From a checkpoint of a small self-supervised image encoder.
Model: 4.44M parameters, 32-pixel images, arch perceiver, norm layernorm, activation quick_gelu, width 160.
Training: muon at rate 0.013, batches of 128.
Rows from block 6 of a small self-supervised image encoder, named by matrix and row number. Rows with one number belong to one neuron. Each number is 128 + 24 x the weight over its row's rms, rounded and kept within 0 to 255. All counts start at 0.
After each neuron's rows are labels from the 100 images, of 14976, where the neuron reaches its highest value: "responds to" is what is common among them. Only what is clearly more common there than usual is listed. The data: rendered scenes of toy objects such as cars, trees, mugs and chairs.
# fc1: MLP up (model.blocks.6.mlp.fc1.weight, 640x160), inputs 0-159
# fc2: MLP down (model.blocks.6.mlp.fc2.weight, 160x640, transposed), outputs 0-159

fc1.563 [112 122 131  67 138 145 104 139 159 112 120 142 117 109 119 157 154  81 106 121 138 148 130 107 106 161 133 124 148 127 155  97 146 143  94 138 135 151 125 134 115 159  82  87 119 130 104 160 136 115 147 146 123 137 143  96 136 116 126 138 128 108 117 180  99 107 138 154 136 136 125 134 121 187 111 124 169 133 138 112 124 137  97  95 114 130 159 128 104 117 158 103  91 138 123 184 139 152 147 109 128 140 137 147 114 119 109 106  93 178 157 141  81 134 142 152 176 141 107 108 128 145 137 140 157  71 132 138 150 158  82 111  57 143  92 123 178 133 135 160 103 126 156 125 132 134 117 106 144 127 142 107 100 110 154 135 136  61 105 114]
fc2.563 [ 99 138 139 113 137 152  97 177 124 104 145 137 121 140  92  96  97 121  73 118 117 160 136 114 140 132  91 147 124 115 149 145 146 154 151  95 138 168 109 117 147  97 126  63 114 143 160 128 113 121 113 107 157 102  93  94 144 122 132 171 122  89  86 121 202 135 143 131 129 137 108 127 140 126 155 122 170 115 111 116 132 150 144 141 103 155 122  90 121 115 115 122 105 161 149 145 109 148 140 118 129 130 139 142 130 106 118  75 133 157 131  94 138 135 158 190 123 133 161 152 104 109 180 120 128 125 138 173 104 140 137 132 131 127 149 160 130 155 112 117 151 126 123 120 169  80 114 112 145 123 128 121 103  95 127 142  90 118 110 199]
responds to: red object; its colour: red

fc1.338 [121 116 136 175 162 147 140 152 115 127 121 137 136 135 132 118 130 135  70 127 129 184 108  63 146 130 114 126 152 108 153 158 157 156 111 109 144 148 110 112 131 131 156 158 176 127 116 124 155 137 134 113 132 171 115 122 105 195 113 123 113 121 136 109 103 137 128 134 139 142 168 110  93 114 107 105 118  84 134 153 156 114  86 133 117 114 130 133 137 163  86  94 137 166 121 106  84 106 142  98  75 149  71 124 128 133  99 140 126 128  97 143 110 147 150 142 112 147 104 135 141  98 162 105 129 105 120 140 134  94 154 124 142 104 127 114 156 145 111 129 144 148 119 139 137 160 135 135 175 154 107 104  61 147 148 122 143  78 171 124]
fc2.338 [130 147 129 122 137 152 132 126 108 132 130 127 172 154 171 125 141  85 143 148 118 146 138 128 122 119 160 148 122 136 121 118  93 115 138 105  96  95 122 152  72  88 125 115 105 110 118  92 113 120 114 160 140 141 136 113 130 149 120  96 136 128 137 113 187 125 129 136 123 148 110 148 108  95  90 112 129 131 173 145 139 138 165 122 112 146  86 149 130  82 135  99 147 110  82 138 137 136 143 165 104 131 128  76  96 165 138 142  96 153 119 133  87 104  86 158 153 113 128 100 146 165 115 161 159 145 149 114 120 106 105 123 133 166 154 189 136 168 103 144 125 123 142 173 107 118 174 114 145  81 137 152 132 168 134  95  85 133 165 122]
responds to: orange object

fc1.585 [ 97 128 104 202 131 120 182 171 118 160 128 130 147  92 160 128 127 109 131  78 157 105 141 137 123 113 147 159 108 146 124 147 129 140 148 128 144 159 103 136  78 120 152 134 122 129 150 152 138 125 158 109 156 122 137 112 114  94 106 140 150  92 100  88 139  87 143 107 138 124 102 107 110 128 146  99 123 122  86  93 144 118 117  78 115 101 115 100 130 118 113 189 166 127 109 134  94 163 145 121 124 124 157  63 129 101 142  81  87  95 160 105 116 138 113 104 118 143 137 144 166 113 134 144 125 133 133 143 127 155  99 136 168 148 177 135 123 130 116 142 127 134 127 144 131 147 163 104  94 138 131 101 126 157 137 139 131 146 108 182]
fc2.585 [130 127 194 147 165 150 131 149 130 104 141 114 140 150 149 133  92 110 118 108 141  99 138 133 148 105 135 174 121 143 140 102 129 107 131 115 121 175 102 120 141 176 142 105 105 184 126 187  94 128 139 126 148 178  95 162 139 109 111 145 109  75 130  99 110 132 129 129 124 130 125 118 111 152 173  90 137 149 125 135 173 156 185 147 117 136 169 104 127 129 147 100 134 174 136 101 108 167 137 123  96 142 125 119 127 133 153 124 129 152 188 141 104 185 165 158 123 167 143 154 162 132 159 128 111 157 125 106 149 102 120 125 113 103 125 111 141 136  96 128 129 114 143 126 131 145 140 160  90 142 124 146 105 146 159 112 133 103 110 157]
responds to: red object; its colour: red

fc1.464 [132 148 129 110 109 153 133 161 146 137 125 167 155 132 159 117 138 137 123 112 116  98 137 139 125 151 136  75 163 128 105 142 141 102 109 124 161 123 146 147 102 146 104 154 169 121 142 116 129 153 141 132 108 137 116 100 147 122 104 145 103 127 108 134 139 102 130 169 102 122 125 139 159 135  93 122 113  86  97 102 170 169 131 114 132 151 129 122 122 135 200 127 105 127  92 128  77 118 113  88 103 109 100 135 121 123 127 126 180 123 148 135 120 181  74 117 138 104 147  98  80  62 125 149 184 130 143 146 114 151 140 134 126 127 103 151 112 127 136 169  71 148 128 156 152 146 145 153 144 134  97  95 134 164 136  74 157 119 128 127]
fc2.464 [ 98 150 103 158 178 100 142 132 129 115 140 128 154 141 136  86 127 120 181 150 179 129 116 123 131 126 122 106 130 140 160 125 140 135 129 184 147  91 113 119 106 195 116 146 135 148 162 152 108 128 129 131 153 147 134 103 123 139 149 104 126 113 128 137 137 105 139 141 115 136 153 121 124 156 122 108 106 146 129  79 143  85 149 105 121 175 155 109 128 154 105 124 139  98 133 157 108 121  87 130 136 110 148 121  92 127 129 141  99  75 150  97 133 143  99 119 106 128 126 168  70 109 125 130 156 143 139 159 137 160 140 146  97 110 177 134 131  86  77 138 135 135 135 137  70 128 106 128 188 134 122 160 135 144 127 148  90 163  85 147]
responds to: orange object; its colour: orange

fc1.231 [138 122 111 138 122 113 112 150 150 139 202 136 134 114 148  80 161 113  83  91 129 149  88 120 129 140 133 147  96 158 107 147  88 140 105 183 127 162 131 141 116 112 150 110 150  92 172 117 135 129 138  89 114 152 145 121 126 112 146 137  84 103 123 150 160 140 147 126 115 116 110 148  89 112 169 137 113 145 137 118 139 103 150  96 129 137 110 166 145 134  90  83 109 101 123 119 123 110 112 118 125 133 119 172  98 115 156  91 156 138 139 145 132 132 102 152 172 136 128 182 106 130 137 145 112 109  66 167 126 113  98 119 136 138 106  89 115 109 126 106 155 144 145 134 111 125 131 143 152 157 142 109 169  99 149 113 102  90 116 184]
fc2.231 [130  79 132 107 135 109 131 107 122 126 120  91  98 141 126 135  86 100 163 122 122 149 132 121 127 142 126 158 115 128 147 106 118 129 180 101 123 175 106 112 134  88  76 121  93  86 175 140 106 146 131 143 116 121 129 141 101 140 145 117 122 128 135 112 154 107 154 114 136 125  93 150 107 128 179 128  81 128 132 123 123 102 114 134 138 147 121 145  85 114 109 129 143 116 115 177 160 112 127 139 147 127 116 154 106 133  85 127 127 123 203 136 130  94 109 100 130 132 104 122 125 130 159 161  69 137  79 115  98 121 107 110 133 151 205 120 112 115 129 126 118 138 145 166 130 123 113 123  90 139 157 153 127 141 155 123 131 126 177 199]
responds to: count: three; yellow object

fc1.269 [109  82 175 143 123  98 170 123 165 109 154 145  98 177 138 113 140 109 162 141 165 149 106 123 133 130 105  70 109  68 121 116 100 104 110  93 102 125 114 149 137 115 103 117 142 106 118 125 152 154 134 130 166 151 100 131 116  97 127 136 121 146 156 150 121 143 114  92 131 152 147 121 117 142 142 130 103 133 125 131 137 118 139 151 127 171 150 135 161 138 185 113 126 131 119 149 142 120  72 126 174 143  90 123  73 111  95 112 113 146 100 109 147 126  85 126 152 135  99 125 149  86 152 160 109 131 142 126 146  96 157 125 150 124 152 128 145 102 115 152 132 129 169  92  87  84 145 104 133 167 154 168 140 117 115 137 128  80 122 130]
fc2.269 [154 108 143 115 147 136 111 109 119  96 139 142 100  85 109 119 124 141  80 120 103 170 170  96 143 141 170 147 151 137 156 106 141 129 132  93 139 118  83 121 139 109 102 125 119  98 108 134 151 137 151 139  95 140 100  80 191 133 148 135 111 147 134 163 149 158 145 147 107 157 141 118 142 139 124  98 173 127 118 111 132 168 132 106 119  98 166 111  84 128 135 139 167 136 115 147 130 145 144 129 144 102 141 119 181 111 146 103 157  98 125 127 166 126 181 123 134 120  80 162 143 170 138 111 102 179 111 111 103 105 120 146  99  86 143 154 137 155 121 146  60 119 112 105 124 128 124 120  97 121 105 100 107 119 139  98 156 139 128 115]
responds to: red object

fc1.172 [150 123 139 137  92  98  96 182 105 132 140 132 114 125 126 131 113 132 142 131 116 148 128 113 125 113 134 135  82 109 133 118 128 103 161 142 149 151 154 171 102 131 134 129  93 124 159 143 102 136 122 119 155 137 124 150 107 130 159 133 125 156 161  98  88 112 124 139 114 124 125 120 139 138  78  91  90 104 134 115 169 164 115 146  65 127 110 135 131 112 112 133 130 152 110 149 144 144 126  97 153 151 143 101 142  78  88 148  87  82 116 136 114 147 123  98 168  73 107  93 127 171 137 149 128 143  90 127 147 146 119 111 124 130 175 122  87 141 136 133 160 131 112 191 159 147 110 151 123 174  97 127  77 155 140 168 132 119 132 172]
fc2.172 [100 126 134 127 117 167  89 124 147 137 153 159 131 106 113  94 151 132 148 123 156 129 149 112 146 134  87 151 141 110 134  87  74 165 144 122 138 146 137 182 121 153 162 144 146 138 146 133 114 139  96 105 139 146  59 129 141 100  77 159  83  90 129 120 137 126 173 108 176 114 113 131 157 150  87 131 133 100 147 113 134 104 122 156 126 118 116 112 116 203 121 105 137 115 138 130 133 154 133 113 146 155 117 131 149 136 104 126 176 150 114 106 146 144 158 127 168 165 189 135 136 102 143 145 121 147 130 131 104 127 107 110 126  93 179 148  82 133 154 149 131 115 148 103 157 158 131 161 149 116 160 115 113 134 130 123 117 113 139 155]
responds to: orange object

fc1.331 [120 124 103 120 139 127 141  96 118 141 126 159 112 105 154 118 108 167 111 126 126 161 122 171 102 136 115 161 137 155 109 125 137 120 153 179  96 177 147  95 149 110 152 126 112 131 124 108 145 155 124 142 141 126  86 122  96 153 129 127 121 155  91 115 149 136 140 104 129 121 100 156 125 146 107 163 119 107 141 132 169 108 126 109  88 153 111 138 142 151 118  99 150 138 169 110 125 118 101 162 100 106 163 107 139 144  95  82 110 104 113 142 121 111 126 122  99 138 192 180 144 106 167  98 112 126 136 119 137 111 179 143 169  84 143 126 113 115 129 146 113 158 157 148 103 116 167 115 104  60  95 139 102 147 161 126  98 130  79 145]
fc2.331 [121  98 187 162  72 131 168  97 149 181 123 109 122 150 113 160 145 117 119 138 112 119 111 134 128  94 120 147 121 126 106 115 107 107 105 149 139 164 153 156 134 174 143 149 160 117 115 130 136 145 130 122 115 129 148 109 133 159 121 145 110 130 127 145 106 126 154 102 135 125 146 129 128 150 122  65 135 140 131 155 172 109 133 132 152 119  95 116 135 103  97 110 134 125  93 109 157 183  88 134 146 168 137 126  92 116 146 109 133  70 161 148 108 143 136 157 143 118 136 114 148  87 152 121 133  91 134 173 128  90 124 106  74 146 101 102  81 105 110 102  89 143 154 154 145 123 112 123 139 144  86 130 142 135 106  89 109  93 165 130]
responds to: light from behind the camera; teal object; its colour: teal

fc1.222 [152 124 107 164 122 132 118 172 120 159 139 131 143 176 121 139 148 135 141 102  99 107  93 178 137 102 135 147 113  95 139 134 168 141 131 122 105 141  89 146  98 125 152 170 154 124 130 120 157 140 150 131 134 143  97 157  93 100 152 127  89 101 118 104 131 124 152 149  81 109 163 112 132 133  92 128 130  85 137 100 127 139 141 125 115 109 120 130 131 140 167 136 143 153  72 140  93 110 123 120  95 140 115 132 130  91 109 157 164  64 157 154 147 153 124  82 157 120 129 141 155 124 139  77 141  89 119 148  91 127 140 147 162 150  89 118 152 126 121 115 130 148 116 142 186 106 137  91 115 150  79 109 137 169 106 141  93 139 122 132]
fc2.222 [136 129 113 110 123 120 119 153 133 113 127 104 148 140 157  93 136 114 150 107 127 119 111 121 124  74  94 105 109 150 145  90 134 172  88 138 141 114 113  84  94 104 145 138  62 140 177 100 116 124  99 127 110 166 112 135 106 148 147 153  85 160 135 120 140 129 163 106 184 115 140 128 111  58 174 111 153 150 106 138  92 149 102 122 119 130 135  95 101 133 117 177  91 137 103 136 113 107  84  99 129 137 118 122 111 144 133 157 151 167 146 120 115 159  83 125 100 124 112 159  93 107 134 120 106 120 136 134  92 110 130 137 138 100  94 172 112 165 163 126 118 127 112 152 163 144  96  97 143 137 146 129 117 109 125 138  98 156 123 128]
responds to: orange object; its colour: orange

fc1.35 [163 133 139 187 130 133  91 155 129 146 152 118 140 122  93 120 134 123 117 139 125  99 144 126  99 136 115 140 144 144 103 150  96 150 116 117 131 101 167 142 119 111  98 157 148 127 134 154 140 146 139 106 153 125 185 138 111  94 111 151 159 127 114 127 154 133 121 166 133 103 119  82 138  89  83 120 154 164 142 196  93 120 130 154 156 115 103 170 112 163  94 126 125 110 127 151 102 156 154 135 162 154 114  74 101 104  99 134 127 117 129 127 137 116 119 100 129 138 115 127 114 109 131 148 144  99 141 113 122  97 106  88  86  93  98 109 153 130 130 103 146 106 162 136 129 170 128 105 129  88 113 204 119 113 124 185 122 140 108 140]
fc2.35 [154 110 109 151 111 163 121 106 143 109 146 143 108 138 123 138 119 132 158 105 129 135 123 126 106 157  75  71 120 130 111 129 140 136 116 120 148 116 166 114 202 108 113 128 123 141 121 100 151 139 111 100 170 135 142 121 160 177 112 150  80 147 136 153  88 147 131 157 177  95 183 106 132 132 139  96 140 130 103 151 102 121 115 134 153 101  99  89  99 103 152 129 174 154 122 118 162 151 144 112  98 110 154 175 153 124 137 141 141 152 145 132 108 135 148 129  88 138 121  95 161  83  99 119 107 109  93 150 117 140 125 146 159 133 171 123 104 154 115 137 149 125  94 118 134 125 147 177 114 182 126 135 155 127 112 124 125 129 147 166]
responds to: count: one

fc1.63 [130  95 109 157  99 117 145 114 125 105 159 131 137 129 145 118 126 124 153 129 114  92  89 125 102 163 126 160 123 187  76 131 129 147 106 139 132 150 134 123 169 127 130 143 116 130 105 117  81 115 147 121 123  92 130 141 110 111 151 152 109  89 111  97 161 130 162 127 137  86 125 159 129 114 119 161 132 169 106 119 152 103 118 105 115 129 150 110 135 140  95 144 134 135 182 123 119 139  93 186 121  93 155 141 108 135  93 142  82  93 149 129 108 103 105 117 184 115 115 160 156  56 125 129 126 133 186 133  86 114 119 134 110 122 171 158 115 126 163 133 108 131 156 143 160 117 137 150 111 147 126  72 142 161 144 135 149 142 133 147]
fc2.63 [153 104 153  88 122 188 189 137 137 131 111 146 137 122 109 132 112 182 110 129 139 176 126 124 110 112 146 173 156 139 160 131 145 127 119 108 158 157 142 186 149 158 118 120 131 112 172 143 139 136 140  84 101 137 136 127 132 186 161 157  98 153 157 122  98 135 119 150 142 126 116 140 147 194 155  86 142 130 133 121 149  91 105 109 140 115 146 132  66 115 135 141 114 131  91 114 140 137 115 117 152 178 111 129  79  95 165 133 119 106 134 142  96 118 104 165 156 123 112 149 170 108 174  87 131 125 107 129 147 145 135 111 128 161  98 112 121 122 110 110 152 119 127  95 140 145  96 136 117 122 154 134 123 150 109 129 142 131 129 133]
responds to: light from behind the camera

fc1.58 [110 120 106 134 194 163 111 144 131 168 184  86 118 173 122 144  78 131 140 117 128 134 135  90 127 148 142 128 112  99 130 113 125 108  83 167 127 140 152  71 174 132 132 154 111 100  72 132  95 117 128 128 131 155 126 108  78 140 129 118 118 118 131 149 131 124 124 117 118 134 122  98 135  99 120 128 157 125 126 154 100 147 161 171 110 121 148 137 121 115 117 129 121 125 182  96 108 146 128 117 113 105 130 107 139 140 174 138 109 135  65 145 128 104 120 140 119 143 144  75 146 105 135 180 143 158 116 176 119 103 176 143 144 120 136 102 130 123 166 123 134 131 139  93 130 186 140 104  96  87 108 153 122 113 125 132 130 107 135 127]
fc2.58 [ 98 107 143 127 138 138 102 101 142  97 179 149 137 138 155  76 127  90 121 121 146 170 130 122 117 125  63 122  94  83 175 121  94 128 154 151 105 164 115  97 109 131 104 112 119 109 131 134 127 112  95 180 107 120 142 125 159 142 131 116 123 120 112 129 116 125 142 105 156 151 132 135  89 124 150 170 171 152 118 155 157  87 125 102 121 116 115 118 100 114 103 104 131 134 120 140 141 130 160 121 129 114 165 172 143 161 133 139 116 170 126  71 112  89 161 149 121 108 163 127 156 106 104 119 144 138 137 150 135 152 155 164 114 162 105 169 137 130 142 127 138 139 138 144 146 143  93 155 133 103 104 138 158 109 175 113 138  84 177 107]
responds to: blue object; its colour: blue

fc1.276 [136 108 142 167 156 131 134 125 119 110 139 140 140 106 146 145 160 123 111 128 105 134 100  90 157 143 110 121 106 129 136  87 147 107  69 131 118 135  77 102  81 177 146 162 144 134 141  68 114 145 113 101 136 161 140 122 121 151 163 161 101 156 130 134 156 167 163 172 126 108  99 161 103 151 135 129 145 151 113 120 164 119 118 111 140 140  98 102  90 112 133 142 117 108 161 106 138 110  94 110 144 132 137 151  73 138  66 131 125 121 169 149 154 152 132 107 135 101 128 117 115 116 142 123 108  77 138 124 133 176 117 112  94  78 147 135 139 122 157 149 176 132 166 135 117 149 115 119  98 121 126 119 102 115 154 158 116 135 174 134]
fc2.276 [ 98  91 147 119 146 126  73 125 160 100  95  96 155 130 132 105 125 122 121 135 125 122 125 109 101 162 131 117 137  91 127 144 118 116 126 157 130 111 130 108 137 138 148 138  88 147  76 132 134 116 147 147 122 189 103 178 140 149 147 108 154 148 115 135 118  76 130 168 135 135 168 119 178 125 149 157 145 161 127 121 130 139 124 113 139 131 160 129 139 109 164 130 126 120 125  95 176 150 153 142 126 134 128 146 105 115 106 123  86 116 103 184 106 124 175 141 128 108 129 145 118 138 156 117 145 134 123 147 143  96 132 127  94 165 142 102 156 152 162  90 166 146 132 186 113  60 130 119 172 116 138 128 102 115 137 167 166 142  91 150]
responds to: orange object; its colour: orange

fc1.379 [155 170 132 109 119 183 131 129 128 125 112 148 164 155 173 123 106 124 141 171 108 133 125 110 132 143 141 124 158 117 136  98 130 166 102 107 144 143 128 136 121 122 139 154 191  99 139  80 139 144 104 104 112 141 115 117 143 126 121 119 173 123 165 146 149 123 126 163 121 101  73  60 183 106 139 164 106 146 134 141 131 109 147 111 106 108 135 138 113 126 117 105 131 115 137 153  96 124 167 150  96 116 105 147  90 125 131 148 107 156 135 139 161  66 109 103 102 108 148 123  82 145 135 137 120 144 128 151 158 122 163  91 143 128 158 126 121 124 169  79 106 136 102 131  83 146  91 127 120 122 104 117 119 134 113 173  92 105 141 117]
fc2.379 [116 163 140 157 102 112 120 106 114 189 136 114 121 124  95 131 146 103 152 138 146 120 112 114 158 137 145 141 133 117 120 191 157 170 174 149 129 133 139 154 179 157 165 140 132 127 120 116 139  98 117 148 167 145  77  73 151 163 116 102 114  95 125 129 141 159 112 161  96 128  99 118 143 106 121 109 144 125 110 162 160 115 141 111 152 154 135 117 101 104 141 128 124 108 133 140 102 152 170 159 130 166 124  89 132 144 120  81  90 125 144 123 128 118 184 193 152 145 140 123 110 131 159 162 112 110 102 118 159 160  98 110 101 162  95  96 108 131  94 152 112  92 109 123 116 133 118 100 132 139 149 128 144 134 141 110 111 122 102 118]
responds to: blue object; purple object

fc1.510 [134 154 109  90 110 137 126 146 122 108 131 142 137 122 109 161 169 141 152 102  85 105 129 117 117 151 127 147  90 163 116 121 180 127 157 119 100 140 136 154  99 144 105 115 130 166 136 120 132 106 153 117 142 121 128 114 116  97 117 148 101  97  79 112 139 124 160 171 114 100 111 150 111  87 140 168 148 169 140 109 125 154 128 110 118 145 138 118 147 125  97 144 113 145 176 153  92 148 109 141 136  87 151 104 111 134  70 155 148 113 152 165 114 105 166  92 149  80 151 111 156 107 118 125 132 153 143 132 153 140 101 109 122 128 106 140 140 158 171 127 143  92 150 154 140  93 123 129 140 129 162 117 131 121  89  52 146 156 149 174]
fc2.510 [116 139 107 115 159 144 151 169 141  86  91 130 133 111 127 143 117 170  98 129 110 142 117  95 138 107 124 194 111 122 150 128 128 147 139 114 145 114  89 136 143  92 119 118 152 134 130  94 130 142 134  84  84 134 104 135 140  96 129 129  73 152 124 140 122  83 133 150 163 120 108 106 107 139 168 130 133 119 109  90  84 117 127 109 146 131 130  87 127 108 158 177 119 161 131 159 158 110 155 182 168 146 160 156  74 139 136 108 135 158 165 126 123 106  99 120 110 102 104 124 108 107 164  81 123 178  99 117 160 114 105 119 121 133 118 135 119 147 126 114 146 154 149  87 134 104 116 149 108 102 109  99 128 114 151 125  94 144 113  82]
responds to: light from behind the camera

fc1.599 [123 156  87 128 143 161  91 137 114 101 117 148  78 117  83 136 144 152 124 146 188 129 104 112 147 171 121  95 141 150 149 173 123  82 140 113 147 136 153 152 148 112 163 118 113 138 113 130  96 141 125 162 113 119 161 122 157 115  70 116 114 134 103 135 157 116  77  69 166 107 107 150 133 134 150 146 124 146 141 144 142 120 130 113 152 140 100 164 157 121 127  91 141 142 197 163 123 153 150 103 149  91 123 140 124 143 156 100  84 160 155 142 133 138 101 126 138 131 127 159 119  99 130 128 116 142 102 110 114 148 105 134 126 151 137 143 102  89 129  98 111 108 129 143 110 122 147 151 131 106 132  76 152 159 121 127 112  82 123 162]
fc2.599 [126 129 160 129 127 132 133 101 118 127 162  98 122 139 143  85 136 128  93 187 116 125 125 151 117  96 115 158  98 101 138  87 142 144  91 118 159 133  73 149  95 126  85 115 145 132 154 143 115 136 121  94 121 162 135  76 101 135 170 118 156 120 136 111 130 125 125  77 141 131 169 126 126 115 148 117 167 137 121 181 110 129 142 117  97 149 130 154 125 110 144 174  85 196 116 103 154  97 128 116 127 142 116 101 127 134 122 147 142 121 152  94  98 139 114  94 152 105 143 107 126 114 142 137  99 149 111 135  74 164 120 137 149 163  88 115 144 153 143 158 123 117 166 135 145 101 112 108 133 135 175 130 163 165 133 113  79 111 133 111]
responds to: count: one; its colour: blue

fc1.178 [153 115  92 113 100 143 144 134 135 125 139 159 106 151 146 161 136 175 158 152 106 148  74 180 129 134 143 150  78 111 114 141 139  99  85 101 120 147 128 150 133  82 121 138 166 150 133 105  93  94 130 117 124 119 140 111 128 144  99 168 100 103 139 143 129 126 154 168 100 110  85 134 118 120 118 137  93 154 117 122 118 154 163 109 124 145  96  96 142 126 139 149 118  98 164 101 122 154  98 129 138 121 136 150 160 124  96 101 125 131 133 152 154 125  71 102 166  71 134 117 122  88 145 142 103 158 156 128 147 113 102  77 190 126 129 150 122 154 150 122 162 142 128 126 100  95 123 153 160 143 130 143 143 151  89 104 138 145 117 118]
fc2.178 [138 125 136 151 114 135 109 132 128 111  62 118 154  73 126 120 147 152 140 118 129 139 104 119 124 135 173 129  82 167 151 122 117 116  94 131 131 147 153 126 117 102 193 114  96 182 176 133 152 118 166 140 108  97 141 117 148 139 111  96  84 176 129 131 132  54 150 125 125 128 113 136 126 146 110 118 102 116 148  89 117 103 118 139 125 144 127 101  90 135  90 136 136  86 156 134 127 146 103 148 123 115 134 136  88  92 132 151 129 169 121 125 102 143 147 125 114 168  96 121 108 108 167  95 112 139  83 112 154 163 123 138 139 145 129 131 101 149 145 140 113 122  87  82 158 128  96 142 106 111 113 104 152 137 117 151 124 105  91  95]
responds to: light from behind the camera

fc1.517 [136 125  92  85 101 141 163 183 107 118 171 140 112 161 136 130 158  90  97 154 134 136 129 164 141 142 114  98 144 128 138 133 140  97 103 125  94 137 105 151 135 141 124 126  92 132 139 143 110  96 110  76 117 162 123 152  73 130 134  95 156 112  88 122 164 161 102  85 168 120 116 122 161 107 164 138 117 110 138 104  97 134 159 140 124 166 122 152 125  54 139 176 126  79 149 113 105 164 109 120 130 151 127 136 134 115  92 136 107 150 136 107  82 155 151 120 158  74 157 143 127 105 119 123 148 102 106  94 126 107 135 119 137 125 147 135 138 112 122 134 150 131 138 118 119 132 126 175 121 144 136 155 151 146 120 138 135  97 176 149]
fc2.517 [113 130 127 104 157 118  94 118 132 136 123 149 105 185 161  75 126 107 146 163  97 118  72  96 125 120 161 110 164 128 161 145 158 129 117 108 114 165 149 128  96 148 171 123 131 156 125 127 148 134 111 127 125  98 120 134 125 102 126  90 196 108 149 150 112 144 131 107 100 144  99 143 108 123 127 128 114 126 116 117  83  90 171 116 113 151 119 128 110  82 143 147 109 147 112 112 178 128 166 129 122  86 115 148 130 103 151 130 200 105 101 139 169 147 140 140 151  96 132 131 162 155  89 103 148 141  99 154 133 116 146 115 100 125 134 174 110 137 141 139 197 118 146 134 137 145 109 120 124 117 143 132 141 104 112 111 134 103 156 115]
responds to: hammer

fc1.596 [ 68 138 134 140 194 136 122 161 151 122  76 118 123 114 131 122 107  90  93  98 162 144  84 161 134 145 118 107 136 151 141 121 182 143 118  93 185 133 135 158  97  94 114 138 142 114 100 110 143 118 156 120 161 132 168 131 148 145 154 112 135 130 167 157 127 124 140 158 137 128 157  95 104  89 130 113 117 126 104 124 131 111 118 130 101 100 124 165 104 142 124 115 101 105 152 161 106 112 116 143 117  92 112 118 141 159 147 114  83 143 115 107 142 138 116 195 103  90 115  92 152 101 161 108 108 150 122 165 126 112 121 146  93 135 147 115  90 172 143 168 116 113 152 157 127 103 104 136 130 146 122 122 120 118 155 118 170 130 129 147]
fc2.596 [123 149 177 129 155 114 158 132 137 158 158  83 137 133 152 166 117 100 146 140 123 139 132 116 146 117 131 126 126 117  86 123  99 107 148  93 133 108 161 148 134 127 117 139 148 143 153 147 119 164 130 123 132 111 130 109 112 144 143 129 124  84 117  96 164 128 144 118 104 107 146 125 129 149 126 184  88 164 124 109 112 165 125 159 132 137 124 135 126 129 108 149 104 135 157 107 111 146 141 155 134 186 145 158 131 140 143 114 138 160 133 164  88 150 134 198 166 124 154 139 103 101  60 111 113 115 140 122 131 121 138 114 214 110  95 179 133 151 164 138 137 155 127 122  99 139 116  98 145  87 131 168 126 111 102 133 102 145 168 104]
responds to: count: one

fc1.288 [ 99 113 126 117 140  94 119 112 110 157 133 160 148 151 134 140 118 108  98 166  97 159 156 130 105 165 117 126 147 112 122 111 102 124 159 147  83 172 117 109 126 146 140 125 154 136 151  92 177 133 122 143 148 145 152 126 124 131  84 148 109 166 112 143  88 140 124  93 163  64 104 110 165 108 110 159 134 116  97  93 138 113 203 133 116 120 110  76 149 106 125 111 207  75 113 147 129 145 128 111  91 156 115 139 152 123 120 118 104 144  89 116 158 117 119 133 159 133 137 143 171 121 121 121 142 161 156 148 110 140 106 132 135 151 115 138  97 105 110  93 102 133 131 136 129 131 102 101 129 150 100 157 157 128 143 131 127 147 120 103]
fc2.288 [158 145 104 118 117 130 160 116  96 102 111 147 136 120 154 118 148 154 123 130 117 127 127 119 138 100  54 174 166 150 131 139 162  99 142 107 137 133  79  95 140 134 131 118 127 119 138 139 124 141 150 104 112 116 139 116 116 123 130 157 169 165 130 133 153 127  87 203 144 116 122 137 142 127 130 134 128 158 140 143  91 124  70 138 145 133 171 126 121 126 146 152 153 126 141 108 117  88  70 134  61 142 106 100 119 114 120  61 126  91 129 131 155 106 114 119 124 137 133 124 103  90  76 118 136  97 140 138 147 178  96 160 138 122 121 127 144 133 130 171 144 122 104 109  90 163 136 137 110 131  86 134 142 128 105 137 133 163  92 119]
responds to: orange object; yellow object; its colour: orange; its colour: yellow